{
  "crop_scale_min": 1,
  "encoder_mlp_ratio": 4,
  "encoder_drop_path": 0.05,
  "fusion_encoder_qk_norm": false,
  "adamw_lr_other_params": 0.0017
}
Rows from block 6 of the fusion encoder of a small image-text matching model, named by matrix and row number. Rows with one number belong to one neuron. Each number is 128 + 24 x the weight over its row's rms, rounded and kept within 0 to 255. All counts start at 0. Numbers have three digits each.
After each neuron's rows are labels from the 100 texts, of 14976, where the neuron reaches its highest value: "fires on" is the input token at the peak. Only what is clearly more common there than usual is listed. The data: procedural textures in two colours, tilted and lit.
# fc1: MLP up (fusion_encoder.blocks.6.mlp.fc1.weight, 768x192), inputs 0-191
# fc2: MLP down (fusion_encoder.blocks.6.mlp.fc2.weight, 192x768, transposed), outputs 0-191

fc1.15:144158131095113119126154102155117113126148087161117135127106104135128139112136154145153143137142166115110113120150135114147131135097089127115141135103128147131140111114137124131136138138119119163144126149124124126089113127131099147114136139164115129144127132145131157118103141116196100088142090148129134160137143157178133096129102152110113148096122158155121078108179128083172121152105127186128086114104115135077055136142130131169121094128091087080140122132159105098117103123094126119104129151160140153137127175102182174104110150137141117124116160138147147106157158182145093082
fc2.15:118111124164135130101115133114130128117099124086142168128179161114129107139127094109083130117110099163158140108106149143142129146149155146156125136122135112133145149126130146107089130098142144107118124114128141144176128115150198134144145099130140149149136135130134099101140123080096140159120150110131100124118110127080131140090149108153138141131177105116130183153102116152039112135132099108130147149141119131134171141098137149070163162134126129129099159110118153145135173119152141141148137126088111120133124100142082071157156111094107139146157132096114113150091107061137157138
fires on: "black"; "grey"; "purple"; "pink"

fc1.620:119105138141136122111128145087116092114147122082136109138167099094134145119129129126199088129155050148142108106112144135131101138112141159131082111140130141126131120158139087151152126082118165088121108110125150129161145147113160150155122116129100135081159106129117190100121164153075102153098072138155125151169114123142172138115114129139089122115156124087134160106054103147144138105147139137145156169135136162151155124127140129134121135124156111163100145147120099111158141138149119125118080128099105105147122140127109122156115129129149123143162157166129104103123141114126133140
fc2.620:170153105131098103149141107152143144148089157150155113140099139158124134145106135136098188125112193103139090129140093129119176132156125101126155114125136126114111133095130157134116124160117129162133154178099110118098121079131112095110140120132160126156107143165101064182149123135162138099160164135149117103104155159136112109158099130092147130118087145148151092139182160105120114126131091120119126090107119127108123128126099138147135109125113126071145103116174145172094092109119128114109162109157132143124135104139145151109171114151121129118102084090124145150137109133126109148
fires on: "green"; "brown"; "black"

fc1.583:144135137145135165110152123068126138111128103132121123120125132135142127101107119140106145126123065136154106141125145126131122139092129096122128142172120103125122143106121164188112169123135095151084139105172141153164134169123185131134152120117110122138140120147162145144140097154138129088120149127099137084117119108110139102109124138125142135119133134131118171141060076110083120155116135139129143130131125150111142101122153101119122134137150160096122138096096118101091130134119148153098133148110140115149120033126115073179132133071112145160164172136155149133099129110174153116
fc2.583:122129118125100141138139143110140138135124142149135118136126123132126133126134146122137097093118152137136201130128106126120139102161135116154137125131152155105180110150150122127133114149115152075173121164107119121135150070118061105118074115118131151133137147117120105115102130152100140182122122132138113185098161126171155123129139083118105117170101112120160104121178185139143123115185139100137114124128138135141110159119118126127144143100117128203118118103100157132137121118117088098138156115113143125125134180131130117057121105185084077110117097119097120119122136130135097122
fires on: "green"; "brown"; "black"

fc1.79:122151172110095110159093145144120148129150117166147130139137146138113110136083117103076158099155137126094155185116096119111122142175114104093144102093127128124128150126112119180164145149088122126151116122102104140096124147134105074128162105119133116160151183142116123124123175097116118198120097118142118098090118089110144123114131137124145126111162133154149084136105160149115129169086129079149153127128152087137098134134133104102085136113158150112169170115117144133148115131092146154149147117140121147149122112163130097122144121134154099154121136148111170085117143131097140115
fc2.79:127103077131141141085126129129122134124110138121095132136110114139121159138162155155172096149121117130142130113142156136155112094099134173162095156157116119113112129124130132060092107145161139123109114126162140135151122084122119196139109141165137134085077093105146136126115110181142124122136143142113135145149115153161118133165121123124134104126069125096113183128151112076135112112124144166091119104110100129144126121147109155157151127146093110164091095106114100126115145125181151116141126139126137126103128124073126154124115139144084167103169090128159134186133142144141160117
fires on: "<end>"; "texture"; "veined"

fc1.324:117126160141138120135111126125129101117104084079108134101127181168148140116139111141146147127155158118113138146070136138146102127132144156130146123119118120158111143119147129074110136144129119127185101062150118130122098039153071115147120138122109109142126129116134139126156164098146141200133062117107106113167112117146115134149156124130157117139104133132089185115133148126128148128119121141126161116133106105138155130140127152127136135114113136154133102156133082135167124123111143113112146163076158129108140111112165129127138149121072155113135117111144133153079121097127145073
fc2.324:122139091093142114107098127125139185145164146139170141149117086112080101152109122119140078129094122131116134125173106142112163132115110093111123152137138128138144101114104091142132116131117128142106164173140140085087169175093107133107141132138128135136098134128116112138125117147118130091103155119153170145085159154119130129106107149122117134129151142129154060126140115078158118203163143121145094123128174095150125082108115127122109138160131161201144142153120125128129098125118146150112138098162110148129094125126144162126100118106141140117120116125093120102151127174102140167
fires on: "orange"; "crosshatched"; "furry"

fc1.106:085133130136157131131154126132134127155123130097146110120146143092149145157165158128132110112094171071150175165066114142142127150141144168138124101118102132129143127146121127127097085131141137169162115106126128124157107139124142111126116148085115097148175121123158145119126136103171142218095088124091094189101120121166125117127155114163119105122125139139135096132110115123144146135135130142128143117134085132165094158127157151124121177074146082153110079114122079138147129140127160130104101156075117118076109116126146109133123141132116122111153105125132118145119115103136128111
fc2.106:160132120124102122110071121124125142118152128134093148134096129160062093110102110110141136143126112177098087095182140116119151118105111124132143149123140134120132131095131119150122159137124133098093154163098102107088142094145105119133150116169148161122111138143083117152138129126100117069170170124170162103142135133111122147121114159068133142123145135122134151120126141117111126119113108131147119120122156105123171105102114133143155085190095182098148122112151153105118140120117129137152167104179141158149156141129144148122099116085182117143077146119128143109130140169142113159
fires on: "orange"; "blue"; "yellow"; "purple"

fc1.423:120094119137087140134104128174136124141139110145112120174116127118137110112150147121135155120141120107087136079111133133124133129143105162114137116103159141102127115127119148165125149140109119130128121115119134177130116201140126135118104143119114092148133140120147134099107122117112101141131166135154128191160127139135171113116132151144091149103142141114133175115098108110211098133124091129169151141125118166110127086131127130131090084137103102145163102078131097102148124133120085094121127169138149147119112133125117150194111117161200103161121175162101115109152145135142165139
fc2.423:161152119145131104119177143106097139112116166146143130101128131134132141172109135123104101119113151158155111147121134109146119110134148118142099123130105105110148168142146117108135117118141152133118132161094123103140135040122174141126163099138147173118121136148115117165118129126121138115129110128118116091120147118142122154143115089098141131126113116129135125146153132164035138090095169122096095123095118124111138182125145103145142168130129114058120157109117176156112155120162162149157115104128104112135140146145130075078148154102079168123137098124164161142120137112143109098
fires on: "black"; "red"; "brown"; "yellow"

fc1.452:123099129112123115125187135133124104122136149128127104141140078114135138106110131119156126107097066121131049100136132131137141124094115134114135124138133111140146132111113113129138161126088116138126126080141147117127133196112248127117160134128130144117143114123144193138127133141104157127111124113153158109107101134089142132116097112133119147107124086126147149126081062081103145091139112166150138157137142121138158100126157140139140126139149143112141141203102128105145125131116109139108105154114122109144141076152142109150127136113169134144136122145120118129135138113164159142
fc2.452:180158156145141136140107084145111149092113143133145154114128140154154129147129140150113124142158156146153154126111097129167107109151136137125107131107135147125081095153139129138133123137149174135109114164111127152096101069140069157135092138090117126137117141160101084103119119115144103141115112144120101123159140150196139105145089136117137132157149128127152147112122115117133095119132134147124110104112106130119108190118081142121139122107098131124117128070169116139080137125151146137134138110138139155110139083129101173132192121187081105146089101087115180134120116131105121141
fires on: "green"; "brown"; "black"

fc1.621:147163127118141134149132130107130143154131099096143126133143131127136141155146131107083150117134160127084101176109090138129113126113118150103101142070148164112108104133132135121125080138101129153100129189112120136115131111126186166122157149096142117157149106124102132105136154117135085168094099111147113127148150177155129152132145124144130138141164134123151132124148125113152120135098129110127101123128093062145114149122147134086130137106108109175134086081129057164164098125105153157170121129165116161113103123136119147112149139101165126103087148162104137145078130153099094116
fc2.621:109096113134078129108100147138133113104127145165122142132106147133087122097103123112172114134098100122145154100132157104145134114131120122166161107143102087129164154117119120140110168143140109109149118093117133126121118128151083079123103082162130169134106171146171115144123122136131169128173150170129135119105084088112127105112095136095127123109078128140107133148086151147115126135142105130146154139116139163119114091128077157161126136139143145083114181168123173088120168120151124106098142118105145122149146108103130130147135122148095144165173111104172143099162143116163162151
fires on: "purple"

fc1.704:109113128127113087125154129136117150112127174146126159136115123153087127166144112117150155139145136166108120184071116143121137148141141113131146121083088131139162150121136134146108143156138118083169123122150125125162146097121147161166135112139119120170152115129141103097121158091096153182149068117099115116102135100088100148129138117130153101129122150133134154152135128145075099118113069101128137154090110151157135187145106123119108147135140179096118168140159127135133114088138155113130130074116095162126128111130116077148151111141104118112107120066128122134123098099118112147
fc2.704:128127130120147172134080134140142105133142113117120110132146130129168128103119127142127093121123125084157134103172134107131102113099128159118120118153141138116084112136122091095140102120118130169104125133122149098090116142122090070105118139139136112080104140108113136171134134160153110099118160138167138154160083163187159103132097146113123123136151119130121081097131161077184126147125185147121135113167158101120118074106134135128137096127110096186127099123100110111118117176132118138116127151154162128136114131119151182117104139141114141124153120180111149117150166186122135120
fires on: "texture"; "studded"; "in"

fc1.344:095185120092117129138095125167128133126143115158143144115103127142135129097136126113115160115123161143141152195119110116149122108131114166143171152085105112128079071148155159136128122131113119160140132078124102139110117080111085127131134183143119159133098127109174159087148134115156130202129097116129123155065140121151154114148124125119152117134112113130134084160126170133067072150135137145120162095157108136144115161112137104107145124103121120106147098154149094127110152117116137133142166113103160108118142129098121095091126102152120115105147136135145134156123130151123123104
fc2.344:148109133137152100085109119111134146108124120119123153113141165138102099150136112160153074123131097109128141101136148163086110190114148082123104144160125123161152166100088106101135128114132132090122178144140136110111140145149161128133132088152096116161172127142095095157103155136085122088103154119133129126172114137091102131119140122150120128141153140112121139114122104083182159167135123127108081121097151101121120109129117149135103133148104156174109178100116119125144119144146133156156113182136119155126130125144143170149111160091075137136147070118128133096129162107122145112
fires on: "texture"; "<end>"

fc1.747:091090102106154094129140114120137123129147104093140163137179104088149119101176136114152128132118108131161082135134130151162103141114101146159149160059112145121152145074114117106127154131130145170098125119126133105128116086133137131126148112121134152106121170117181144111107103108156169126088123112105149141085111111165165122140128135122112133117142119120132075162120132170114160158100114186121146112121098140127137092118137108100156112108096108160111132107129122126116122138132121141126126135095133134139131157121140159123112120171092154102226155152115157129154097135119161113
fc2.747:168174149162074109091100130110121125120089127109115152143110158157090120138086127119111127132121177099081146110112134140139147149153146130086120120157146104114135130161145132140102109149112114134143119142122118137139100128154144120126112131167128101163125130134079107140152156121096102149146145132158109144166162159098095124120139123133151127113176139122111186112172117068122104122131119109155114119159141123106100156142151161151111145137118141084122152138164118136113130113099165132126128154153142103115121112126113085145129151095138114154032130088149141127085170130142075109
fires on: "<end>"; "pattern"

fc1.729:146121155101131084140201106078115149141102123136143132141156120149122119115092128129109199140138123120136096149192106144105153122112134097095142115108132135141134142106123117117152085134102154148151129110149131106108135173125255128126130105111128133128126095123104125160137123105107151087104112138148112133122146131102129142118094095111127128144115108131143085133128110136133160081119164118102134151129147111163164122134134151115171136134142139165113117171110185133114136121128138147123148153107124104135103123121127097095152150065144094127134126135130133148110119145117100137
fc2.729:130139090160120146135082150169149117108131112130098119102122119123112131143142134120127088125143125137127123069062134101163108130142121167158101132168140116118120116157133154152113176123146121103119106161094133157155129117123030125127124145165141111121114143126135148094119096166166116187164134133123116096135156124156071111138152175132114125121124126116117198119098143129117100140133084135144145115140124150128109143113129128160110109102126123060123153113141093112153129119128109120140095113155139145110163099129115150176123117184117117133109128130126136107147145097144176142
fires on: "green"; "brown"; "purple"

fc1.531:143121136115120135126113101150138098117095126112103144132142149137138123136162137138125140105143140099131118170203127136107104117190115124137148128102123146122124118120170135028154109154113147169123106107169087124087119113146073103107125127151129156134144122117112125130133145123136075182133093142110105124183115152147160117132131143117160118160133133114154067135124169131104121162121150146110095098131084098089093148128132138077130124083093153120133134103134051151157146122118135119129140149127141163141154117123147118115142137137107164091140121126140147132130158147124130114
fc2.531:135157135131099149097099179127125181122167121125171162149111122136084129128119113129145132147110134179121169109045146132155134136069135139120117161150134109163137109105077096177102157110134097094138135131112179126115128098130141150132143114133129109149120156134135126087117132102116187115113160140160124130057110129121101100136091120122089156107129132119123171132150097101126146104136092107160171137129143110164141096132086133116103150166139119130123170162134173103136069136124119132149138120100129150118106140121120132140146125092121120159120129099119119120131103118129128121
fires on: "orange"; "grey"

fc1.561:083132127111151011128174154129132125147138130152124095124110126124117129148120114133131129142138116124134123059131151117124124125164123133120116144157164126121167148097149159124097117119138085082093146127149155119151141158115173108138179129137136154170120142121122097118146109125141125087125113102084191162127120142117144162122119090153126132093139130129121150126170110098123116104150124149147119128116141131082101115113155091145140128141108100114106138076150161125124139115108133137142130152141128123145115125137156108138184141082107155136169202121126081122133136139123138103
fc2.561:167129122132122248148125108098105125113115114121133129127126115154159117140106136143103129103135168126129112150109113114130120123107142091149147129109132137127098138138127148136141136147115169130166111097108153127164125105094124115135089117111147108116089140116118123156141161144151133152162120131194096105114163126131123095118140126099140117158112124111131144139132149122138121163112155093123143125141130133123149116142094142108126129100128146122106104244134112151132132110157120153118131115137133120122134131114090142119107117182063113097110057112120160132131172139071120148
fires on: "green"; "brown"

fc1.436:140138114132162126137136120137143155133121134163125109124129110150114119145157126092113142139121134099079070158150132157155145118109140153136151123113114139144142151072142122109146095118153123167129109162143120101109087059163065151098135153093104128128140109157132092129126066135137094108146150124129100108121160112148144151115129115128170141161124092183122145119098151175092142097132140142125130126137094094141117172123131128106184104131123115170118110142135054121091115106142155149151135113089133168124129155127120135094106118106120105105125159099132183130125117132096112107
fc2.436:106114143106101132141082131100131107130120134107154146123109155110119167104093118150158108113126110125137217131126113098087126141135123091116117126144149125145119109158100103135116139140099090125150150064124133138113163195095173105136103119151134138126131164098143139126137167138124162137103116129121158119139081118086091115140140148133100117101124150082123111128132119120199131153105128087125125134125147134127116078121124133141061155147150150113139165119115184144169135154113106105121137138157131083126128100124133144176149127136142156164148093144138088114119127143156145158
fires on: "purple"; "blue"; "red"; "pink"

fc1.112:105081143136139135105101116142145125143113112149149153099131102098117116125156164130161050120151130112134173123084124117126107155162121125125158159148119108123116153124096119133126140156094143129165128157114130117168113108140117124150106141097116117151146140144151087104153111104150173164175148096131093106101169122142136124140125145158133118078101137163121090107144135139103089159140117132136162124133101142118142170146147102158119138115115104123135140114154172110121135120155109083119137111098160104123131094138140120174109081148108117131199113052134136125150156092118154092
fc2.112:127174113120126126135137132097113112104160123103102167135130164134148130119121090159092187139111126137118098141193153165128158109100112129147115130117131129124126121138153136109120107084148107127086129089159106141095100142132134140128146137186142131120118131131094160142100149130122073097101113138139178170140073148090137108111157097119119132160176123103122148156157138096126124100111133164121082109131153106124096108131131135103137117147132150143122127096110111149088106146101162152148123145166114149130134166130139135080098174105127153129072141179127132131109100175145092135
fires on: "texture"; "in"

fc1.637:111122113109104153138107122150112096135138103153138149138156114125141125098109139149136091128181086124153152079083150124129140128126081115125118124143126116097118143144129125177137131115108112108117128136111129130142106081101128124141126113118159113123125118153128129122133133112203138116152116105168145101118137091137136131105112159136158143073115131136134157144131145152082087114133138145135156123154161127104133121144156114132136124119120110123163133073141241117089113115130124081141137119120163167128111150150098129118098153176158101140154164170116139127146153124085189095
fc2.637:113122140131157080094160115105132129125102127123119134101144125103150116124146116148097157123109164124114109175192128171124125147151132133146128162126138124146114134146129165077115123123131164133149140126160133141128132171135145144121106149175092143148136144111142124110137105131055118130117158124104109165140130207104134108151149078141084105160153124117114113118160095080114113127113130160117096104119095120119107154147140126132116137152114133132103135129125050166131132138149139150114122158165092083127143140114146107155126103111073164115122119077153118143135099114158073118
fires on: "texture"; "<end>"; "a"

fc1.384:077099124109138031108129126167126114139123180152121136144131120091089130113154148111185060113077079130147193140116134117142137128148139130108154107138103122126135128130109117108131136152136098121112152144119109087143117180126161103150092121123145136162132151116139130134103117111104159136096158129131121113116127115106139143130140145136107131135118094137106098142098120100137151097159116174130110131140127104167175099133173121171147130141136130133162121069124160108118132140130133122120152164152133142105130110128168086158095151101190136117124110136105114149123119157109147111
fc2.384:150136147129144109115167103132098087119105174106129100105146102168138115135105126142124165138143127127140073100136159122153133120120128149144106132127113118129123137136157129163168133163119139165082108161132106148151122159131204153132143136118106115075173111127125142118142141109107105140085097121093119122153123116165125154126126104124120137122140131111148140117092074148115131055096155127099114124128082167102128142096132105123111100110121126088172136056144098168133139138108159140151134130095150126127130186146116090171126157122129116161113160111120162126152115125166105137
fires on: "black"; "white"; "brown"

fc1.388:117156159156143092111123109141109106076147112118167140105156144145108116118165165152135089085146154103117131164111125147106112135117116164132162146156107136142125112098146132095123105150096132128143127116205090129101094073141116152121115166134131117142171136102146101110135149104170115133142104120134098131118101124115127094138185157129111133123131139123106125136096138102113093151086140151111115098168076098180130189110155130083082126124134123125108136151159102134158127132142135137127150108119108172115142103135139108103105106146112144103119117127121158137139147130101169062
fc2.388:098097118087122140148097147113167135183134122153089135136087136119132115147112067118129142173112118126111172129149125138175123136132128100143113122075127108143118154137113112150118142149150129120147141121063148106139126192111083090134162090127118134146086126133118170135130136111098149118109132112113151146135133163123140149101076106159156111140132138132146106129171120108118134170136129133125101139090156124105119052131119113156165142140094163170167107091117138130119116134115120123103123173135151087149115177100143134151112173087142146127110130128127111141118095144155102145
fires on: "in"; "pattern"; "texture"

fc1.677:128140120112113134115133154122139127114154094152110163166126149171119126119140155138111156128120142109107155163096138142134133131120090124111119141078114141118137142116137112125121110138118160152142148096121134178054107061152121132120159147157113139162129156149157140093115106118139097154126111111141146133179110133190147119121108142138155119129131105130160141098136113096101125145142117147112121115119121087108095196140145126118084126128100095120089121122104057091097124126098158162119099176123137188120136108124137130165158153089126135143140074132148163128127139114160110083
fc2.677:141131113134124068118117130102133165120083105114167154094124172142148149103127123100129136145101123154145141132142144141125120159107132138135136132133132119099168128109099100117124141083099097139118136139109107123129122170145190144114122113159120124137117113173107155138127163132118165134139145139138117128095123118071110124119150125098147157120138105140094179161126129151096086126115117124147159124127104088118108119102115167134177134126126104153082217127109166134125128117122131169147132124094121124157118078099092163143131100067085128158161141132139152143092106160154103162
fires on: "purple"; "pink"; "blue"

fc1.0:130115127160125086132118108145138134126178110141144134115111111107140108100133101161119126125176178118136103096139145154124171134081132106147181131155112097133080132108069171159155146108159159092140128114145124134136124059109135145135118119143085080143145095133124142132132158140149143099151163091153111080102131101084130112141150147122135135097118161144143157139144153109068084135092111143143144137130132140147135149128104128128146122165125119084136137142144107112094111125151115069148145114124145115124113174148093126111103125168093124135150128101123148128187126090122141110
fc2.0:102110134076146115112131135102120083132083124113115151130161145132160150098129136137125139117113091129146185166131119147121114144158086113128102164108144132143138126178157097094100112117096128155145143142135142116110125207131112122123111156138148154137106156130150126110125124127116124146112097132129133170145122167126129110110126123157120125155159102119087089117129111091140134152156172162090108114147156111105103133160176109122108155104113146226111138107109170160142108135110140162074113146155140132138129090108145136139098131115117126106116125142137111136070148133099102088
fires on: "texture"

fc1.597:143086115112108138141166154137112117131102116137127144146156114154156117155124112081118100138130066175102042113139132130084133167126143118105130104138101128144116125154121121143176162125070124099098093182103127152117146170105115146130198094107137127089132077145125145138115128114137142110118129108126134142112144127113130150119101138152098154120126114083131147120112131129134149136167099085137132152119132159153114156131095133120120151113135151120162152096105119136097112116138133145132125163194111152163122117125120100126097176124170115137130160171094106125096127128121169144
fc2.597:130160149142142102107121121133142119118138160144132073118102120123120141115111142152155150119128175093138182133114130123178106068148115155157109114109165121100137143106146126120112096116184132160187150097126144111134125092144155113115052159133113129144130197112145095124143112129115103123144150174132117109187138115147128102140148080104141112141121131166137126123128111157135119094074156138143127117124128128097143102111144109153126103141127087131089119144137134120152168139137113100122127095072127097122126123135123152144190093156113152136115117101152125130159102115137076131
fires on: "green"; "black"

fc1.537:159129106163113114122109119089144151123089155190122136060157139079111118132127123139083053148134168149119120125125126141141181101114139177144133115164105100113126113113120121180150153109131127105156128154172125122200138086124117131122091122154150128172124129154122130149123081149128134079185130131133117123132138124135078121134122131148142130108134137092099164143128148096102106109109122109106125131119127108089140123155122120135133129163131130124099123161124143132123125128182123132131161101155096096141150132110124109134117116118075122108093086173139113132160121150114165143
fc2.537:088114151099151130117151108155111098118167109100133116180095117158166146127135129144170167103147095102128169166130157104115091167137112055108141138118146156158125172157139151112127108136129130143110135066104133129087110191111123121134160132081089131098135123092158118131147178128127126127087129115124135110130112124110183102106133120136118111150108122167158079115130145157147098158142171140129116117142145148151117123126120108121098134104152127147150126099106114142138115133102095098108116137100155136128103143144110161115093132163165168126165173103129125122119134093100133118
fires on: "texture"; "in"

fc1.682:122141149098141125128099127110112119119108073110117148105133172164120118148131151129147139118112151076108157175102128140128119137111135156133123155069129143144130119116117119081136104178106142175155116134164103143078116075158060122125129157127110126175132154116119133112141178121159118161105081128113142117129116151118150131133148139117143096139136116110116097122136136106148144186124161141124111092139091060112116125138148148118117140106085146132116095138136065143153137130088154149110155161107148160103140084134158140123117113091125142119134134116140152134104155133110125065
fc2.682:142136094174127123112090146139146162161156161111139147141104120081065133135118109107121084122109128178126162077129126147147118141116104144120148128154112103137129164087108104135082136121156092100131144088112138088169105177107127138126159090142156124142103129134135134123112144071130140148129139119135107146104118115129061166098114135137153179112108146149112175143155119105121129157111067121115128156108139130148140099110119168106149129156132141160109164157131158122142128129148152129146132096124092133146133168078128145131136141104141147153123092124100127129091096163131147168
fires on: "orange"; "yellow"

fc1.323:110122152115116089115143139126120123129144110185159138132159170152130112134131150128157170118099120101137133172119150135146156139098141140125162151077099133117200135085105123116130139162143134139123129096121092095053128065155104074132078144126150145189147135134114111145110153122154104131104101152096130115145113105140142114112126123132147142120140116158139083150114156112119101150112132158123086103116089086119134110115156132127128148128075143121154130085167087129127132157136161155127162120089121181116142106119138147112105125128144151098141107114130139111128137168117143095
fc2.323:151140112148126132116078131132121146131101131072094148131087128107076139137103111105096070135117162153101145086138091107144101124132131137131089107152139093128088162138125126145092120150113129149119123159108131158179067178127166197111190087143123135096123146128148150118152161098087146145126162095151090151107116162132122122151113159126141107138126145093104181124146101116112150131110102118132148128138136116126116119126131149118116113146132145150131107134116175127119134083128147139139131155162147093126130169099117094149116127123115103152138140135160176160102138126161130145
fires on: "black"

fc1.666:129100125106133121141115108168152145164104140172131118145141087129130131109132131102086130149122120096098080095163120127118145118108104136069143123136148144112134136125127129125136084127114179114096129111127179155143126123090155122100154151119123141138087083140101143118126098149127107109139171135149134164158128180128155171127094124127106144100108111125162135113149118060192122120163106153138126129154147125158137135105135143148108094122110116160123113103117072108130114114119135106124136169176145127109098130100127161163110135149170111142086160198112142145142144164129153157
fc2.666:146154124152124093110162127101097122101145125105118137105136165130131131164112122166166131101153113170141152136090144121156106123155134131185094148113128120152126135149129124128129157137131117141131123167107101116117122144171118154124115096141122128118156167124154110131127144120123144154122081116115113091094147096128107100133134126131140141160149134121108155139088131174066110115094147098121132132099104152090103144148124100114148153141143145086118158143129198165134174143154122128152089101083113130141152103162125081134181118090097156141144102065154121109124125061121123108
fires on: "black"; "red"; "yellow"; "green"

fc1.674:191167150134137134150133101117124095145132112125099107144142141143127128150098125145135152113134160135140120107120123129083133108098132099117114103157139108160091066116108142126163117103136152146127150121108117128125131154103147112120116125108171128143132111117088135141142116132149130125135176115136107081152146121156138116140147083121137135153100112123145191116056084180093191087147171092114131129126116120128142156110098104104123166121151093174127142185135164147124118144127100148147105156155131100087140124137125106153161145189151103126166078114137128147114128128122130149
fc2.674:096124127105127102167104155141140102126137134163100123157148119112130134134146143127140099119137092106134161156136142114086136135147112117128137102161109162132091104176092109137160169096093110116201123106152124143094108126125097128154120156129137145126131139130165158112110104181151116098172139129186156121129122100083118117115149125161101112114077121138140095133122116198144151137196139119130134146113135114109111106194131133151080150138136095170123128111127133090142108129111074114116105119134105117116139117123117195119108138139136153138085115145127111104135147110143120103
fires on: "dotted"; "veined"; "spiral"; "brown"

fc1.91:136104102105156108122128115094110130104140124152123162097127128144148116104101136136126136129124164140152141093191133131128133114125113108167149131115126140158101098114120148115151128121158174084114129145078136155136132115121154104116070136161144119142114153092144123125172119111155127124107126145109127149171135129157137103126159118083131122164145135137129185150098114082169140132170160121095090131118117137132158105101088164142152120123103112202121107087118142140128140144115143144137149100102133095163138141111113177134114100199104105111174071143110144130097102159140114144
fc2.91:150151163155095122168126137167151092139107120132126099155122127100103118136151133125121126104118089114142144168068136114103154152153114116109123128162142116126126127152133118169141137135102108170171144086163106118083113151146110134129175130098106137152147118163132145130094118140132129128135138105155120096095106111073097128128106133198115132090075119106123082133115138167096120132088129136126138131127152115113110177142160115119099171121155140070159146152140140109150123124144089124098118175133109146102120125160127115128133167097158123131103175139147106138150150065125153103
fires on: "dotted"; "diamond"; "spiral"; "veined"

fc1.600:111112146136194127126177113112137112120147139145125072115139121179143122099114135126145105103133125114151082090126138118157136122127169156126140111141139104161145125085119159154107152151127070133110108120146105100133127178116150110129099151153094114123163154098130124167144153176116128139134164106120147085125117151156099107114131117120160139133121087142115178128080103091079099128125123143126127117135115144111142124117171113139145120128154112127112138198124179133113126117129119144099107136142171173111153071126111094124141093098118136147121080105164141140116151107175116155
fc2.600:160125142089118205130084137131112142094151154122115163127098122093125122142143139134125112135128113131148166168127120105093105116099112092139135135098106160130095098162113104077161109110107165126159138125156141149160116089129081151140130134084154143146142102140132123098111128096158149104131123150120126127098130095106148120137114129133120113170108125144153051111143108140219150127134134124115101128129133109143122159184122122116129128130118125146112110118137103105104127148108148132156154125130119104123121167164142152103122160193148134138113143123069128137167119159077118110
fires on: "green"; "brown"; "zigzag"

fc1.257:104134151115126137135096131137135102115147106128114179134152134119131100119187155133160123081150120098122129157113138130133099149142082150164164169096099138153068110127128122083116143137106165142136104108158124133109117048118088103096087131161121111146133133139149104110104175120169143189152069115093103121154140123153176123118164152136121109123085116127137100120132136139127125149116169113107125110139107106141142114128118123092132130086088142115118145120135100098115152140168113114116133129097136145144143131123140142180136121154098159115162123112152154164129165120109164094
fc2.257:128151097150131112136148128120133142138107136122138119118098152148122133148090122121083123170090158120117174131130128176118165136099170119107121105157137104105165136123125127141131128128133100112119150145101129116117094177121159139133176152127108131146082153116088174133141120112079103117121176128191149169110102155087081106141092096121142137124181143130112159159131133073092113160133087144150118121137129118122089149117164135131129160151121110155127141143135129183136095129068152149126134150167135121100142118119129127079107158067133113139124122125124115104111123124124081110
fires on: "texture"; "in"; "studded"

fc1.32:146134110109089161131108117164136113116138180163109131178164134117123124156141124124103113110153130123104111144078106125107129122126136151118133117094110129114164128122110129115146140126146168117078131255098139169157136157121113090129147092114163137138141138164106117118114138108160124206133151105106110130130112108142142138127106134144151126109136117107171092127115149122105115113088115104127131108124120146132101181131146100091102136138117111062105154071142117112145111111147123146148106123163119153127132126138119136125148109130162130133172121137137150128140159105116125166
fc2.32:097121103137130139112121156104121148116156140129129116104090122139124148102134114125149173151125134125160149149187158116157128111124098104127119104138124156110110159104159116141093140133096083139131107067152129116115120101150189179106125147151110152087130133108126119138134134164064123088163140153152166148126097158142127096122105102100124142133132141143097125137161142125130109083136144121143137125110110129096106075178071152158141103123117105175137155154097137145096164140119167068129123099130134133165117131106113149151130136124090167145110139111110130136174115152148085116
fires on: "black"